python train.py --model="sound classifier" --dataset="chords played on synthesised instruments" --train_examples=52083 --n_mels=64 --hop_length=160 --input="log_mel" --spec_augment=false --win_length=400 --targets=["inversion"] --num_classes=3 --arch="transformer" --norm="layernorm" --norm_position="pre" --hidden_act="silu" --mlp_ratio=3 --head_dim=48 --fused_qkv=false --bias="all" --qk_norm=true --parallel_block=false --inner_norm=true --subsampling=2 --layers=16 --width=384 --positions="sincos" --pooling="mean" --label_smoothing=0.2 --loss="cross_entropy" --init="kaiming_normal" --residual_init="none" --optimizer="muon" --muon_scale="original" --learning_rate=0.012 --momentum=0.95 --nesterov=true --orthogonalizer="polar_express" --adamw_lr_other_params=0.002 --ema_decay=0.995 --max_steps=8700 --batch_size=64 --epochs=10.7 --lr_schedule="cosine_restarts" --final_lr_fraction=0.05 --warmup_steps=260 --weight_decay=0.01 --adamw_weight_decay_other_params=0
Rows from block 10 of a small sound classifier, named by matrix and row number. Rows with one number belong to one neuron. Each number is 500 + 25 x the weight over its row's rms, rounded and kept within 0 to 999. All counts start at 0. Numbers have three digits each.
Before each neuron's rows are labels from the 100 clips, of 14976, where the neuron reaches its highest value: "responds to" is what is common among them; "loudest band" is the band of the loudest frequency at the time of the peak. Only what is clearly more common there than usual is listed. The data: chords played on synthesised instruments. In brackets: how many of the 100, against the usual share in percent.
# fc1: MLP up (model.blocks.10.mlp.fc1.weight, 1152x384), inputs 336-383
# fc2: MLP down (model.blocks.10.mlp.fc2.weight, 384x1152, transposed), outputs 336-383

responds to: sus4 (27 vs 8.2)
loudest band: 500 to 1000 Hz (37 vs 17.2)
fc1.243:489499493482511513485463477486546487489488471533499490535493457467511510482464485511496566434488493489503497523498479462525494515474465484506465
fc2.243:549473486538464515490481502510484481465496497511508472500505491549489486522472541531466536543501479486469503498509480551499513512477527532500483

responds to: sus4 (25 vs 8.2)
loudest band: 500 to 1000 Hz (37 vs 17.2)
fc1.262:522492472477492543487515497517532494472484461523537521542474505462570523503499454516490525503503525492491481458527482501485493523527485494539496
fc2.262:508472457518507470439494457531509495516490489516496534539492531522501480519495481456506508473446495466470482505494504517528556504469511489497509

responds to: inversion: second inversion (80 vs 30.2); arpeggio (76 vs 50.1)
loudest band: 250 to 500 Hz (60 vs 32.4)
fc1.732:457516510483469474489510526517511517470510497500513505493465490463486519500529550524509473508516477510519517500497541529496487509418499487481533
fc2.732:575506523512511532505492507490535495496490483490476505510490507485461491447516528505532499500441527507524490509503496495491517478521518481516488

responds to: inversion: first inversion (69 vs 30.1); root: E (27 vs 8.2); sus4 (26 vs 8.2)
loudest band: 500 to 1000 Hz (38 vs 17.2)
fc1.1:499465512500430457516536487507483499518488524518488549492555502476453496466498469530512528510480509452490513510499510471565505526502470522513473
fc2.1:507498481474499452480451446502483485450530488566479462518472526535509488516520479500493477496468515521525502591507494535459480490501494501511478

responds to: inversion: second inversion (89 vs 30.2); minor (28 vs 8.2)
loudest band: 250 to 500 Hz (61 vs 32.4)
fc1.285:483515505471509488527506469542545515499474493483476523477492499482465470485531506520511445521475487526479472493468555538480470500409519532525473
fc2.285:472535462465505540495554500486478450520497465493524482467476515488512530482513517517479543477510498500509495506431530526487496502533519479555517

responds to: sus4 (31 vs 8.2)
loudest band: 500 to 1000 Hz (37 vs 17.2)
fc1.439:494481489522450491488490479510498528505530503480519463483484461465530494514525475463488538525480511499502506471486523477510488478489482558509512
fc2.439:487528526501525512464506521486486498542491524499479477469518499493514522514512493527520509488512487529487480536502515526495493517517515445440524